A small image flow-matching model, trained from scratch: 27.6 epochs.
Rows from block 10 of a small image flow-matching model, named by matrix and row number. Each number is 128 + 24 x the weight over its row's rms, rounded and kept within 0 to 255. All counts start at 0.
After each channel's rows are labels from the 100 images, of 14848 (inputs lightly noised), where the channel reaches its highest value: "colour at peak" is the nearest of a few named colours to the mean colour under the peak; "responds to" is what is common among them. Only what is clearly more common there than usual is listed. The data: rosettes with rotational symmetry. In brackets: how many of the 100.
# convs0: first 3x3 conv (model.decb.0.0.convs.0.weight, 128x256x3x3, each kernel summed), inputs 128-191

convs0.82 [ 98 148 122 204 125 160 148 122 115 153 105 117 107 120 129 115 101 176 118 147 238 141 160 176  70 177 156 107 137 111 120 114 145 147 175 155 115 126 109 155 150  83 110 131 110  81 139 153 103  83  86 177  81 157 143 137 135 116 105 120 157 122 141 115]
colour at peak: purple (50)
responds to: vivid (86)

convs0.22 [145 130 151 150 140 161 159  88 126 112 107 133 147 153 148 142 144 126 151 128 125 144 132 140 146 135 103  97 134 117 122 147 121 131  91 160 117  83 131 102 151 132 129 138  24 155 140 157 153 100 126 138  99 152 191  71 199 104 110  98 137 136 171 105]
colour at peak: pink (25)
responds to: off centre (75); three-fold (58); grey (49)

convs0.45 [113 118 101  37 150 128 118  92 116 113 121 139 146  88  77 120  95 131 118 129  90 128 126 100 153 144 179 104 128 136 163 103 164 130 119 134 115 166 118  92 148 205 156 144 124 137 119 134 159 149 146  76  80 120 118 175 133 127 123 105 118  72 164 139]
colour at peak: blue (37); cyan (36)
responds to: vivid (95); off centre (71)

convs0.78 [126 170 147 182 128 140 132 133 116 137 108 125 138 110 117 117 120 134 100 143 167 130 128 118 119 161 167 137 144 154 164  74 171 111 125 161 142 147 140 144 179 122 161 169  79 113 117 122 158 128 141 107  53 129  54 198 138 145 157 135 144 201 131 118]
colour at peak: red (45)
responds to: warm (66); three-fold (38)

convs0.68 [120 168 128 178 126 136 133 119  97 142 115 124 162 150 118 109 119 121 105 148  48 119 123 128  96 143 159 115 132 141 112 124  97   0 123 122  84 141 112   0 156 180 137 166  65 104 109 131 112 111 124 131 108 131 116 176 109 123 123 120 114  83 115 135]
colour at peak: green (71)
responds to: vivid (80)

convs0.10 [110 142 137  87 113 139 110 147 115 131  95 161 131 136 108 128 140 151 141 132 124 105 148 105 119 111 114 100 118 126 112 152 170 106  88 121 101 175 131 177 148 135 140 157 128 136 137 123 160 134 113  99 180 117 130 139 129 124 127  93 157 147 160 121]
colour at peak: black (38)
responds to: mirrored (76); off centre (71); dark (33)

convs0.15 [129 162 114 193 138 140 126 106 109 117 122  90 134 128 166 107 120 153  99 117  41 108 139 155 133 128 137 139 131 120 139  83 144 118 144 131 165 108 125  97 119 184 153 133 166 146 104 127 131 141 139 146  40 128 131 133 152 154 117 136 140  71 120 153]
colour at peak: green (43)
responds to: off centre (68); vivid (65)

convs0.83 [ 99 113 115 117 149 118 117 129 140 122 125 190 124 178 111 127 107 156 125 146 119 126 143  81 135 109 128  82 101 140 124 161 139 133  86 113 127 130 145 149 124 120 105 165 102 133 138 100 131 141 133  82 159 123 122 109 130 108 101 123 155 143 117 108]
colour at peak: black (42)
responds to: mirrored (91); dark (49); order: nine-fold (33)

convs0.61 [143 126 102  36 114 110 122 130  92 114  95 140 140  92  76 135 105 100 105 121 200 134 108  92 118 138 151 113 111 117 180 105 171 136 111 132  90  96 140  76 201 128 126 100 113 126 136 150 136 122 128 167  31 165  81 130 131 112 144 145 140  95 163 106]
colour at peak: blue (27)
responds to: mirrored (79); vivid (75)

convs0.55 [150 167 133 165 183 121 132 140 186 131 154 166 156 171 117 129 139 161 154 120  81 131 118  66 151 115 146 130 134 113 144 150 116  95 123 158 140 137 120 172 115 143 135 122 119 184 133 101 120 144 108 114 186 103 136 148 127 114 119 145 106 160 115 142]
colour at peak: purple (29)
responds to: vivid (86)

convs0.85 [148  96 128 137 130 103 134 173 117 107 144  84 120  89 158 122 123 101 107 116 142  94 135 131  85 131 139 131 115 131 137 112 146 159 114 100 125 135 129 104 134 100 104  96 149  64 116 138 129 131 132 120  74 127 131 116 108 142 123 144 128  99 153 176]
colour at peak: pink (25)
responds to: grey (46)

convs0.32 [128  89 171 124 116 116 129 146 121 119 126 141 138 115 148 123 151 116 112 142  79 132 120 147 103 112 146 137 122 145 127 110 158 159 134 123 144  77 158  94 187 147 140  74  41 133 122 138 138 106  75 156  65 128 215   0 143 130 137 117 142  73 122 107]
colour at peak: blue (29)
responds to: vivid (37)

convs0.97 [107 124 144 173 127 118 128 132 152 116 121 105 118 109 169 132 109 136  88 115 128 119 135 140 111 102 137 143 123 133 122 100 124 127 169 112 153  95 148  99 144 123 126 104  73  58 136 120 105 145 117 133  47 114 123 150 148 164 126 175 135 109 115 149]
colour at peak: pink (31); white (29)
responds to: grey (66); off centre (62)

convs0.118 [143 103 120  57 101 127 110  97 121 110  74 146 120 104  98 104 117 136  98 145  57 131 118 112 100 140 148 110 131 137 100  93 140  82 107 147 125 128 126  97 185 170 162 132 186 135 127 101 139 121  84 117 102 137 136 161 106 116 111 162 141  42 116 107]
colour at peak: green (31)
responds to: off centre (77); vivid (39)

convs0.90 [136 185 166 187 125 102 149 111 141 141 130 146 159 126 136 114 136 112 152 119 102 143 130  92 146  90  96 137 136 126 151 142 113 133 119 136 142  94 129 182 117 128 135  98 158 135 137  89 150 125 129 148 144 106 134 137 114 138 148 163 112 155 152 124]
colour at peak: blue (29)
responds to: mirrored (86); vivid (62); ten-fold (32)

convs0.91 [149  77 113  87 149 145  94  82 116 163 140  75 120 123 109 149 122 115 120 116 191 122 114 128 106 112 126 108 136 121 146 170 159 169 124 130  70 151 145 147 160 139 113 163 104 110 122 157  94 126 146 141 115 150 112 109 159 146 106 153 144 144 141 124]
colour at peak: blue (29)
responds to: vivid (69)